{"model": "image deblurring model", "dataset": "coloured fractals of 300 iterated function systems on busy backdrops", "train_examples": 195000, "image_size": 48, "crop_scale_min": 1, "horizontal_flip": false, "task": "deblurring", "loss": "l1", "arch": "unet", "norm": "groupnorm", "activation": "silu", "weight_standardization": false, "pixel_unshuffle": 2, "widths": [64, 128, 256], "blocks_per_level": 3, "block": "plain", "attention": false, "upsampling": "nearest_conv", "init": "orthogonal", "optimizer": "adamw", "lr": 0.0029, "beta1": 0.9, "beta2": 0.999, "eps": 1e-08, "grad_clip": 3.0, "steps": 27800, "batch_size": 256, "epochs": 36.5, "lr_schedule": "cosine", "final_lr_fraction": 0.01, "warmup_steps": 2780, "weight_decay": 0.04}
Rows from block 6 of a small image deblurring model, named by matrix and row number. Each number is 128 + 24 x the weight over its row's rms, rounded and kept within 0 to 255. All counts start at 0. After the name is the row's rms in percent of the matrix's.
After each channel's rows are labels from the 100 images, of 14848, where the channel reaches its highest value: "responds to" is what is common among them. Only what is clearly more common there than usual is listed. The data: coloured fractals of 300 iterated function systems on busy backdrops.
# conv: 3x3 conv (model.mid.0.conv.weight, 256x256x3x3, each kernel summed), inputs 0-127

conv.235 081 [134 124 185  75 127  98 133 125 113 189 108 128 133 127 111  90 137 132 118 115 123  99 135 127  82 144  72 126 125 124 141 100 100 197 138 131 122 134 111 178 169 149 146 164 100 104 126 148 120 127 125 156  89 172  77 160 127 168 121  97 130 128 139 127 133 120  86 124  83 131 126 102 130 124 132 141 134 128 134 129 106 121 119 118 128 143 138 104 124 129 134 129 121 123 121 124  95 134 124 145 118 161 133 129 118 160 170  87 179  98 124 138 115 113 111 194 126 145 101 131 124  73 128 162 123 138 112 120]
responds to: grey

conv.35 107 [157 115 165  83 105  90 104 101 115 170 120 142 112 120 135  86 126 106 133 138 115 127 112 141  87 113  80 150 141 112 117 122 132 165 115 143 144 112 132 175 160 159 137 176 103  97 135 151  99 111 117 152  86 160  82 135 140 162 133  80 119 139 129 138 128 149 106 131  92 120 128 112 152 121 132 118 118 116 118 103 140 133 149 100 117 120 147 122 141 114 144 151 115 144 100 109  94 123 141 128 142 162 156 102 131 146 166  93 142  96 145 107 103 122 118 168 144 110  93 116 102  78 115 175 135 119 131 112]
responds to: grey

conv.252 091 [110 158 115 126 150 151 152 150 156 140 105 101 153 161 121 148 153 148 102  96 159 111 153  98 135 155 147 102  95 155 160 113 117 136 157 108  96 146 111 106 123 119 148 111 111 154 109  95 149 160 139 136 140 100 119 143  98 115 104 123 162  97 144  98 158 100  93 101 135 159 151 148 106 160  97 151 155 149 161 151 103 100 103 151 150 162  91 123  96 152  99 108 163  96 151 158 132 158  97 158  97 135 107 141 106 137 112 131 110 144 101 154 153 106 107  85 100 158 135 159 152 146 155 115  99 156 104 153]
responds to: sparse; grey

conv.131 043 [135 130 149 128 112 133 110 124 229 159 132 126 159 130 173 142 114 116 143 131 129 154 100 142 121 108 147 149 142 118 120 134 133 126 108  82 146 168 150 128 105 115 123  89 112 131 128 132 116 112 160 107 157 115 128 113 121 120 151 111 134 119 130 111 133 146 110  96 136 129 152 200 136 165 133 114 127 129 107 117 144 107 141 112 129 134 130  68 145 120 120 140 143  77 123 114 139 129 145 129 143 113 137 105  50  86  97 139  74 130 151 117 127 119  90  41 142 106 117 127 121 142 130 122 147 107 161 135]
responds to: sparse; orange

conv.160 066 [122 130 137 100 137 121 139 133 145 159 120 128 188 128 149 113 176 131  82 118 127  88 179 120 130 136  85 113 128 163 175  98  71 167 151 110 127 154  82 131 134 121 129 157 142 123 120 138 127 133 132 146 101 137  97 169 111 143 105 135 134  92 114  99 154 129 153 134 129 150 149 122 124 115 107 145 146 140 152 141  64 121 132 132 137 135 135 134 122 141 121 130 117 110 128 123 122 162  84 146 103 162 108 134 115 171 155 130 129 130 122 128 138 134 151 177 125 146 176 145 143  94 120 133  98 159  74 129]
responds to: sparse; grey

conv.148 107 [153 134 158  81 112  90 108 104 110 182 112 130 111 130 162  92 122 114 131 125 125 112 125 128  78 117  77 151 126 120 126 137 123 164 115 133 131 120 123 172 173 167 145 176  93  94 122 149 102 124 125 160  81 155  79 156 129 166 133  79 127 135 148 126 137 134  96 119  90 130 123 126 146 122 121 116 128 130 138 109 130 130 141 105 126 141 140 108 130 124 134 139 127 136  96 125  86 132 120 145 132 182 154 107 124 150 165  93 137 100 143 110 104 105 103 164 149 122  88 122 101  77 129 173 129 125 133 124]
responds to: grey

conv.88 086 [166 113 161 109  98  90  96  89 109 153 128 143 114 115 145  87 114 103 142 143 113 130 114 138  91 105  91 163 141 109 114 141 138 145  95 130 141 113 140 168 160 167 120 167 117  93 133 160  88 114 116 142  90 161 107 127 142 165 141 105 109 143 122 135 114 150 125 137  99 114 119 122 159 109 138 113 115 114 118  97 141 142 155  96 111 113 155 115 142 113 143 149 111 142  87 114  95 115 138 131 144 148 165 100 135 133 164  98 134  95 157  98  94 121 124 167 161 110  98 110  94  92 110 168 137 114 140 111]
responds to: sparse

conv.119 114 [100 151  98 168 166 142 155 153 130 106 102  97 143 153 138 158 134 154 117 104 151 105 139 121 137 153 172  94 104 159 146 125 119 127 149 126 108 148 118 110 102  99 148 103  99 144 117 101 163 143 152 138 143 102 154 132  97  98 115 144 157 105 159 118 164  97  92 105 161 145 146 158 105 145 106 126 148 163 139 150 115 113  99 162 150 155 105 112 107 150 105  99 143 121 149 150 156 149 109 152 108 114 101 158 124 148  88 151 118 159 101 153 148 106  99 126  88 154 150 148 155 151 166 120 134 152 124 153]
responds to: orange

conv.161 100 [134 118 150  64 124 101 125 121  79 203 112 137  92 128 131 101 128 121 131 133 119 126 114 137  71 127  84 133 134 124 128 133 133 180 129 153 137 110 122 170 170 153 149 180  86 109 135 131 121 116 115 164  84 140  70 151 135 156 122  72 128 141 139 143 128 131  82 133  86 120 111  99 135 118 128 107 117 125 126 125 137 134 133 123 115 129 132 123 134 113 144 138 123 161 125 122  93 124 133 148 141 163 134 117 152 164 164  95 160 115 134 123 124 109 112 164 140 125  89 119 122  73 130 172 134 119 123 120]
responds to: grey

conv.98 178 [153  97 148 126 100 111  97 102 110 143 143 160 106  97 131 113 101 100 150 160  97 147 100 160 114 100 117 157 158 104 103 143 150 138  97 145 159  95 146 144 142 144 117 143 131 104 153 150 100  98 104 126 119 150 124 117 159 146 147 120  97 159 105 155  97 157 129 152 115  97 103 118 155  99 158 108  98  98  96 105 154 154 156 104 100  97 158 142 162  96 159 155  99 157 106  96 113 102 157 110 158 126 154 110 148 124 140 113 143 108 156 100 103 143 145 147 159  96 117 100 104 113  98 139 160 100 148  98]
responds to: sparse

conv.232 060 [116 150 101 132 140 177 144 146 167 123 119 119 161 151 108 163 154 136 102 104 146 122 145 103 146 150 158 105  97 154 160 106 115 121 156 106 100 124 103  92 112 110 145  98 131 165 124  91 145 151 124 127 147  79 128 139 116 106 102 135 145 106 132  93 156 104 106 114 154 159 157 157 118 144  97 154 142 131 162 145  98 109 108 154 137 161  93 152 108 143 111 119 159 105 149 150 143 148 102 150 105 125 110 134 107 138 102 142 100 157 108 148 152 119 132  68  99 147 153 156 147 157 138 100  98 150 103 136]
responds to: grey

conv.136 085 [132 157 140 108 126 138 124 129 179 172  97 110 170 147 150 135 150 130 101 104 154 100 160 100 113 129 132 133 104 140 166  96  95 156 126 100 105 144  99 123 136 133 157 123  99 138 102 118 126 159 143 146 122 112  99 158 100 131  99 110 151  96 164  87 164 124  87  84 116 161 164 190 124 159 105 164 157 147 158 126  98  85 126 126 157 150 118 115 102 157  98 120 161  82 129 148 115 160  99 157  99 145 130 119  81 142 121 118  86 133 125 132 130  97  95  98 127 139 117 164 126 127 154 132 107 158  95 147]
responds to: grey

conv.106 190 [118 157 134 104 147 120 150 140 135 161 100 108 148 159 121 119 164 145  95  95 157 103 154  98 102 156 115 104  92 145 164 107  99 164 157 128  95 142 100 141 144 132 151 144 102 128 105 111 142 158 138 152 108 122  97 162  99 135  95 103 152 100 158  97 156 100  85 106 117 159 155 136 114 151  91 149 157 153 168 151  96  97 105 139 152 162 103 120  99 154 103 112 158 103 143 158 116 162  91 160  96 152 114 137 111 151 139 114 127 130 102 150 146 102 104 144 107 157 119 159 144 105 156 145  93 158  99 154]
responds to: sparse; grey

conv.50 149 [149 100 150 122 103 107 103 103 105 144 142 153 102  97 123 103 104 107 147 157 102 152  95 157 112 101 115 153 153 103 101 144 156 148  95 149 153  98 142 153 148 149 112 147 119 102 154 157 101 106 101 133 115 156 109 110 156 144 138 111  97 157 102 151  91 153 123 151 109  95 107 111 150 105 167 109 101 100  95 106 160 150 152 108 103  93 156 131 155 100 156 147 101 149 110 102 115 101 156 108 153 139 151 115 159 116 146 113 153  99 156 104 102 146 153 140 151 103 110 103 101 107 101 139 157 102 146 104]
responds to: sparse; yellow

conv.135 048 [120 105 118 150 118 153 114 133 191 169 111 139 140 112 176 145 111 117 158 151 109 160  83 167 138 114 128 144 154 133 119 138 155 109 123 102 161 169 157 125 100 103 125 114 128 146 144 125 122  92 151  97 159 108 139 118 135 106 162  97 120 138 112 141 134 145 144 113 152 124 148 180 135 143 117  87 106 114 105 117 162 139 145 131 107 114 132  73 155 101 135 139 115 101 114 102 159 113 159 107 162 104 118 116  66  92  96 159  94 149 143 120 133  97 109  68 122 101 138  96 146 142 120 111 160  95 159 121]
responds to: sparse

conv.118 125 [ 99 146 103 158 156 165 149 161 144 115 105  96 134 145 130 159 136 155 119 100 144 115 130 116 138 157 143  91 111 148 130 130 131 140 151 123 111 146 117 105  87  92 135 107  98 148 104  92 163 143 147 151 158  82 149 122 107  90 129 126 157 111 163 122 165  95  80 103 153 149 150 130 102 147 102 125 145 156 136 150 116 108  96 159 146 157  93 106 114 141 113 102 158 104 148 147 159 139 112 139 113 127  97 155 118 125  94 151 130 153  87 158 159 101  89  66  79 155 132 141 158 159 148 119 114 148 140 149]
responds to: orange

conv.218 122 [104 155 109 121 158 138 156 156 138 131  96  96 143 159 111 144 155 158 101 101 156 105 151 107 134 159 143  96 106 152 152 104 103 139 161 125 105 149  96 120 114 110 159 118  99 145 103 100 156 147 147 148 141 110 118 156  96 109  99 127 163 105 159 106 162  96  96  99 142 153 156 141 102 158 104 150 156 161 148 158 104 101 102 153 153 166 102 123 101 152 103 101 147 106 158 154 142 155 103 157 104 138 103 153 110 161 112 136 121 144  93 157 153  97 100 111 100 159 142 151 156 133 161 121 104 155 104 159]
responds to: sparse; grey

conv.108 150 [148 102 154 123 105 110 105 105 103 154 150 157 102  95 139 113 101 105 155 155 101 150  99 154 110 101 112 152 151 109 103 150 155 153  99 167 151  93 146 144 147 148 109 152 127 103 156 148 103 105 100 131 114 142 111 118 157 147 153 107  97 156 103 155  97 151 122 158 111 100 104 107 150  92 153  94  98  99  98 102 152 160 149 105 101  93 152 143 154 100 155 151  97 161 105 103 110 102 153 106 153 140 149 112 155 115 141 112 153 109 156 104 106 146 150 144 147 101 112  99 106 113  98 136 160  99 154  99]
responds to: sparse

conv.242 101 [137 112 141  77 125  96 126 125  66 166 142 134  75 126 129  93 111 123 132 143 117 144 106 137 106 123  80 130 145  95 104 147 152 160 125 153 146  96 132 150 169 156 132 163 104 105 143 139 127 107  97 153  72 164  78  92 144 155 135 106 117 159 113 161 112 135 102 146  93 114 111  64 137 109 142 120 109 111 125 124 150 136 135 119 104 113 141 133 145 108 155 147 141 155 123 112 101 108 141 116 147 183 138 127 179 133 162 101 177 100 124 126 122 146 140 165 132 117 104 109 120  91 118 165 130 111 124 113]
responds to: dense

conv.152 061 [130 141 153 104 132  72 122 121 131 196 105 121 124 144 144  98 135 127 125 114 138 117 125 127  73 124 102 138 112 103 149 131 114 173  98 135 122 137 125 180 148 147 149 149  86  83 114 161 121 128 147 151  99 164  95 149 112 148 125  90 146 121 161 110 162 132  54 107  91 144 136 138 135 149 110 123 135 144 138 126 122  94 130 110 141 149 150 107 120 134 122 135 157 110 114 137 105 139 117 160 124 151 137 118 100 138 139  96 126 112 138 119 113  85  87 146 158 129  74 140 113  91 151 183 126 139 133 140]
responds to: dense

conv.134 103 [140 142 169  95 123  99 124 112 141 203  91 119 128 145 116  95 151 133 110 111 141  97 138 107  73 135  89 134 118 130 147 116 112 189 138 145 117 132 104 179 148 154 148 159  96  92 113 148 110 137 137 154  93 144  82 164 110 165 122  75 138 117 165 115 154 129  88 108  82 153 142 122 134 137 102 126 143 142 153 118 111 108 128 104 146 142 130 127 121 135 126 133 140 118 109 131  91 149 109 159 114 164 142 125 109 151 158  96 149  95 126 131 120  88  94 146 124 132 104 135 116  80 140 171 107 139 116 134]
responds to: grey

conv.181 022 [121 136 136 132 126 153 124 119 133 193 138 142 146 139 112 164 147 118 107 104 123 145 121 106 101 136 123 130  93 117 172 185 136 158 137 134 101  94 133 112 115 110  89  93 132 149 164 103 128 131 103 120 150  79 106 136 114 125 170 136 104 155 118 114 155 123  91 153 133 169 122 122 137  99  61  89 137 105 185 123 144 129 123 124  97 152  90 175 114 108 135 156 207 152 122 123 120 137 104 123 116 103 122 123 116  73  98 145 138 189 125 135 137 117 149  74 130 116 119 154 129 132 105 132  84 123 162 101]
responds to: sparse

conv.87 095 [144 102 157 102 111 112 109 110  97 166 132 155  92 104 116 102 104 107 152 156 103 137  95 153  96 111 106 146 151  98 104 148 138 151 110 150 151  95 150 150 152 151 122 151 113 109 143 139 109 103 112 136 104 152  99 131 158 155 151 109 100 162 124 149  92 148 102 144  87  99  97 101 148 106 160 104 100 103 104 112 165 145 145 105 104  98 139 138 153  97 160 153 103 161 114 106 104 102 158 126 157 139 148 116 146 124 151 101 154 107 146 109 112 124 121 151 155 104  98 104 109  95 107 149 152  94 142 104]
responds to: sparse

conv.173 117 [139 126 159  76 127 109 128 119 107 200 104 129 113 130 126 110 128 125 119 122 131 107 127 131  73 127  75 135 119 120 132 135 121 209 127 148 124 124 109 164 173 155 145 168  83 106 124 141 121 128 124 187  80 137  49 166 128 149 128  76 130 129 165 125 134 128  68 127  83 128 121 112 135 126 125 113 129 132 129 122 117 121 129 116 127 128 135 120 124 128 135 131 126 135 114 129  92 130 119 163 124 179 138 124 137 170 158  85 151 114 132 129 123 104 107 159 133 133  93 128 118  79 133 169 129 132 124 127]
responds to: grey

conv.0 084 [165 118 159 112 100  84  97  90 106 145 133 142 115 119 160  90 114 104 139 143 117 129 117 140  92 105 103 162 138 103 114 140 126 143  95 124 144 117 136 172 162 169 123 166 116  86 130 156  88 118 131 141  89 163 107 130 140 164 134 106 111 143 127 133 116 152 125 132  93 117 110 127 156 116 133 116 118 122 122  94 140 139 154  90 122 124 161 116 139 118 140 150 114 138  89 114  96 119 142 124 140 143 169  99 127 129 166 105 133  91 153  97  90 127 132 173 167 111  94 122  85  93 119 165 144 116 136 117]
responds to: sparse; grey; white

conv.41 121 [106 152 103 123 157 143 153 153 135 137  94  97 139 163 113 143 152 152  99 105 157 111 136 118 141 158 157  97 107 149 159  99 108 141 162 114 112 148 108 114 112 110 155 108  89 148 102  97 151 135 152 146 140 118 117 160  97 104  99 129 168 106 165 112 153 102  89 105 135 147 144 142 106 174  99 145 154 161 144 158 113  94 107 155 153 165 102 120 104 148 103 101 153 114 164 151 143 158 111 166 107 135 103 153 110 162 108 139 114 148  99 153 155  91  86 121 102 154 142 149 158 128 180 118 106 148 100 158]
responds to: grey

conv.8 110 [102 157 102 153 154 146 150 154 157 114 108 101 150 165 117 150 144 155 115 104 154 107 151 102 151 151 159  99 100 160 154 128 111 116 165 127 101 146 128  97  97 106 139  95 120 145 108  94 153 151 152 119 154  90 148 153  98 107 126 144 160 103 152 114 159 102 114 107 152 152 144 142 103 154  94 129 154 154 152 152 116 116 103 148 151 161  95 129 103 149 100 107 135 118 153 153 150 158 107 156 104 117 103 149 101 146  99 150 114 151 107 151 156 105 106 107  83 150 154 149 157 151 157 108 109 148 118 154]
responds to: sparse; orange; grey

conv.180 079 [117 118 153  94 151 103 150 131  58 199 116 134  86 127  94 110 109 140 149 135 117 125 111 140  87 143  87 109 132 114 111 135 126 162 141 188 133 109 135 174 152 136 137 179 105  98 139 128 138 112 117 147  98 149  94 149 137 144 148  89 119 154 141 144 110 113  72 129  98 106 104  86 119 110 145  95 116 128 114 150 152 143 109 117 115 116 112 134 140 110 151 131  98 157 124 124 115 116 142 141 142 150 122 143 151 142 150 105 189 121 119 141 134 106 121 158 130 134 104 103 133  72 133 161 142 113 147 129]
responds to: orange

conv.228 101 [174 131 167 129  94  89  93  85 157 157 119 138 152 117 155 102 115 100 145 126 124 118 124 130  92 104  99 170 127 116 123 132 123 152  92 121 128 142 135 169 141 162 127 154 116  86 124 174  77 126 141 141 109 163 118 139 133 165 150 102 123 123 133 119 130 149 111 123  98 128 121 156 160 122 129 110 125 120 122  87 132 138 153  85 128 124 156  96 133 124 127 143 110 117  73 120  97 125 139 140 130 140 172 101  86 127 155 102 119  91 161 101  83 108 110 155 166 114 103 120  80 103 124 157 149 123 154 117]
responds to: sparse; white

conv.213 105 [106 157 111 128 156 150 155 153 151 138 100  99 152 162 118 153 148 155 109 100 157 104 155  99 140 156 155 101  95 156 154 113 106 139 155 115  99 150 119 107 112 113 153 105 107 150 103  99 155 153 145 139 143 103 122 151  97 111 113 130 160 101 157 104 159  97  97 101 143 156 149 146 103 158  98 147 157 157 155 155 105  99 100 151 154 157  98 125  99 155  98 104 144 109 153 158 136 155 104 158 101 134 105 149 105 145 104 135 104 149 103 155 155 105  99  97 101 156 139 154 154 145 162 115 103 155 112 158]
responds to: grey

conv.76 051 [167 132 178 122  97 120  93  89 175 177 115 137 180 127 187 111 125 107 112 120 140 112 148 106  70 120 139 168 105 138 148 141 117 179  98 115 106 113 110 147 131 146 110 147 118 111 133 156  89 163 136 116 107 131  96 171 127 161 104 123 121 134 160  99 127 143  83 108 103 146 150 187 143 135 131 125 135 123 155  99 109 130 133  91 137 119 149 116 117 133 115 134 140  99 100 137 102 157 112 149 109 133 169  90  85 131 132  96  76 117 164 108 107 119 142 151 173 137 104 150  90  93 112 151 127 135 135 121]
responds to: sparse; pink; white

conv.210 069 [152 128 161  96 102  84 105  94 127 176 107 127 130 125 157  96 125 115 127 129 126 114 130 129  96 107  65 166 131 114 126 111 113 154  87 116 128 135 115 180 154 151 153 173 104  81 114 170  93 127 135 153  95 173  94 147 129 161 126  94 127 131 147 117 133 147 106 112  97 130 135 146 145 125 136 139 131 133 129 101 128 120 149  87 137 133 161 107 129 130 132 137 130 115  86 126 105 130 128 147 129 160 156 100 107 158 156  97 116  98 155 101  90 103 111 173 171 124 100 126  93  80 128 169 131 132 126 132]
responds to: grey

conv.179 099 [114 150 121 118 141 147 143 146 161 148  86 104 159 154 135 128 157 145 105 107 150  99 144 102 134 150 125 109 113 146 151  95  99 140 150  94 105 153 101 118 113 118 159 123  97 150  91 113 136 148 146 148 142 107 126 152 104 118 105 106 158 101 153  95 158 115 119  81 128 153 172 151 109 150  98 161 153 148 152 139 105  99 115 136 158 149 105 103 104 153 102 116 161  85 139 147 134 156 103 158 108 144 115 127  62 140 121 133  84 138 108 147 148  88  73  82 104 148 127 148 148 139 138 132  99 149  97 148]
responds to: grey

conv.46 117 [101 155 100 158 160 154 154 159 155 124 107 100 146 155 105 156 139 157 125 103 152 110 134 104 144 158 164 100 101 153 132 130 117 128 162 126 102 151 126 107  88 105 137  90  98 150 105  99 157 151 151 134 157  94 149 135  99 102 127 134 162 105 154 118 160  98  84 108 146 150 145 130 101 153  98 121 154 154 142 147 126 102 101 152 149 161  95 126 103 147 100 108 141 123 150 152 151 147 116 151 107 115 103 156 105 141  94 147 116 154 100 164 156 100  85  74  85 156 145 143 158 159 158 114 107 149 137 152]
responds to: orange; grey

conv.234 085 [129 132 166  76 135  96 132 126  76 193 109 129 112 131 116  94 131 131 119 121 126 105 134 119  77 138  78 129 137 116 125 109 111 180 137 137 132 131 115 173 174 151 145 173  86 108 126 138 131 128 129 169  81 163  76 162 128 160 126  83 124 138 149 131 125 120  78 124  91 132 124  91 127 125 133 133 131 128 132 124 123 127 125 114 128 127 133  96 133 128 144 134 125 127 116 120  82 128 120 148 132 170 124 116 132 156 167  95 171 101 127 128 111 112 112 194 134 140 100 124 127  74 127 169 123 128 114 128]
responds to: grey

conv.165 050 [114 123 110 124 132 159 140 145 137 180 128 147 103 136  87 148 178 122  97 113 118 140 120 128 124 142 102 101 127 117 184  90 124 125 175 142 129  86  68 129 126 110 134 135 137 151 147  83 147 119  97 118 126  91 120 143 140 114 105 123 105 131 116 125 163 110  99 144 136 145 141 125 125 129  94 134 118 104 152 146  84 127 119 151 111 164  73 204 134 111 148 140 173 143 151 124 139 126 101 131 136 129 109 147 135 159 120 149 151 163 112 138 163 102 148 100  95 118 148 137 149 124 106 127 104 119  80 109]
responds to: sparse; grey

conv.214 126 [147 119 157  88 114  89 111 109  91 187 108 141 107 122 132  93 125 112 123 131 118 109 120 135  80 117  73 139 135 104 122 124 117 179 119 146 139 117 110 168 181 156 150 183  88  97 128 148 112 118 121 166  81 157  72 155 135 160 125  80 115 139 152 129 130 137  73 123  91 125 130 117 147 117 132 130 123 124 129 116 128 132 141 111 122 121 145 123 137 120 143 147 130 131 107 118  93 125 126 150 134 171 146 108 136 155 168  95 151  98 134 116 107 110 108 174 141 118  91 125 107  80 122 174 129 124 119 121]
responds to: grey

conv.18 140 [104 154 114 120 158 138 155 153 143 130  93 102 145 158 111 143 160 157 101 103 152  96 153 103 136 156 140 101  97 152 154 102 104 144 159 126 100 152 101 123 117 112 158 118  98 144 105 108 152 156 148 159 133 104 119 167  99 113 101 124 156 104 161 103 158 100  82 107 142 155 150 134 104 148  98 133 157 158 153 157  98 101 101 150 155 155 105 119 103 153 105 104 145 113 148 152 143 158  97 165 101 143 106 155 107 180 117 137 118 152 105 152 152  97 100 124  97 156 141 151 152 135 159 127 104 155  98 154]
responds to: sparse; grey

conv.27 101 [166 119 165 106 100  90  98  92 117 153 128 142 119 116 150  86 116 103 137 141 117 125 118 141  92 106  81 163 141 108 117 133 132 145  97 129 141 119 135 172 160 164 128 169 115  88 130 165  88 117 127 145  91 166 106 128 139 167 139  96 116 138 129 133 123 153 120 131  93 120 126 123 158 114 133 117 117 117 123  94 135 139 154  89 121 119 156 113 141 116 139 151 117 133  86 112  93 121 139 129 141 149 168 100 127 133 164  97 131  90 155  98  91 124 122 169 161 109  94 116  90  91 117 168 142 119 138 113]
responds to: sparse; grey; white

conv.209 115 [150 119 159  80 113  97 110 108 108 191 100 137 112 129 130  94 124 112 127 131 121 107 124 132  77 122  65 142 136 111 127 120 118 185 122 137 137 115 114 171 174 156 156 177  93 101 120 147 107 117 123 168  87 152  67 163 134 163 130  85 121 135 162 127 135 140  72 119  87 127 128 115 147 118 125 126 122 119 132 111 126 130 141 105 120 130 143 121 139 117 140 149 138 129 104 115  94 130 129 143 138 164 150 108 121 157 166  94 146 105 135 116 109 108 110 163 142 118  95 120 107  78 124 178 128 123 123 117]
responds to: grey

conv.113 060 [118 147 110 140 142 174 144 144 168 124 130 117 161 156 118 160 160 138 101  98 150 126 142 108 144 158 158 102  95 158 167 113 127 119 168 125 101 133 102  89 114 114 134 108 133 164 124  85 143 152 127 122 141  78 138 127 109 108 106 139 159  92 128 102 154  96 114 123 154 152 157 145 113 145  93 143 140 133 162 147  97 115 104 156 135 167  80 137  98 143 102 117 159 109 150 154 136 145 102 143  97 122 112 140 121 125 107 140 116 146  93 155 154 133 131  77  86 154 146 163 148 160 143 104  95 157 105 138]
responds to: orange

conv.77 055 [125 151 131 122 135 155 138 136 167 150 118 118 164 155 109 155 175 131  87  92 147 119 150 101 122 154 131 110  93 153 175  92 112 137 160 124 102 133  83 114 129 127 148 122 121 151 119  90 138 155 133 131 133  97 115 147 109 127  93 126 153  84 144  95 156 102 104 106 132 161 168 149 120 154  87 150 144 135 175 138  80 106 106 142 140 167  89 140 100 145 108 121 174  92 139 156 125 154  88 147 102 132 122 130 116 133 121 128 108 136 100 145 150 113 121  87 102 151 130 169 142 132 141 121  86 157  87 138]
responds to: grey

conv.230 086 [138 132 166  85 135  87 134 120  91 190 102 126 111 146 124  99 127 134 122 118 128  97 139 117  71 144  99 125 126 124 136 124 115 178 140 134 127 122 108 176 170 162 139 152  96 100 120 138 126 129 137 157  79 158  74 166 119 165 123 100 141 129 165 123 149 118  67 120  82 139 112 102 127 125 125 122 137 136 152 150 115 112 122 113 129 137 132 104 123 132 131 134 135 132 122 130  79 143 118 157 123 164 138 124 130 163 169  87 167 106 119 128 119 110 109 192 129 144  98 129 117  79 147 173 131 136 115 132]
responds to: grey

conv.144 095 [119 155 129 113 143 143 142 142 167 159  94 106 165 157 135 140 157 142 100 102 154 104 160 100 119 148 129 112 102 149 162  99 100 146 148 112 101 151  91 122 128 125 159 123 104 141 104 108 141 158 142 145 128 108 103 156  99 124  97 111 156  97 161  93 163 108 105  89 127 160 162 168 113 160  97 159 156 152 155 145  96  94 111 139 156 159 107 120 101 155  98 112 158  87 144 153 124 161  99 154 101 145 117 129  95 147 120 124  99 139 110 143 145  97 105 101 110 151 124 161 140 129 155 127 105 159  97 152]
responds to: sparse; grey

conv.86 058 [149 121 167  97 104  78 100  95 119 165 110 136 124 119 147  96 119 113 129 142 124 112 132 132  84 109  84 165 132 119 129 111 109 158  88 124 136 132 114 163 158 154 154 166 101  79 117 172  95 122 133 155 101 172  88 156 136 152 130  96 125 137 144 115 132 156 108 111  97 123 130 144 146 121 131 130 124 128 121 100 129 127 148  96 132 108 171 112 134 125 132 136 108 131  90 119 102 128 136 145 135 152 160 112 108 157 154 107 115 105 163  91  89 103 109 187 169 115 107 122  98  91 125 172 143 123 118 123]
responds to: grey

conv.123 200 [111 159 136 103 154 119 152 146 129 154 100 103 144 163 115 119 160 151  99  97 157 104 154  94 103 159 118 101  94 147 161 108 107 156 157 132  95 144 107 141 139 131 148 140 102 128 103 105 148 158 144 148 110 128 102 153  96 137 100 107 157 101 158 103 160  98  89 101 119 157 153 127 107 155  97 148 159 155 168 156 102  96  99 142 152 160 103 115  96 154 102 109 164 107 146 157 118 162  98 157  99 150 110 142 107 149 137 115 129 126  99 152 148 101 102 143 101 156 120 155 153 108 158 149  94 159 103 156]
responds to: sparse; grey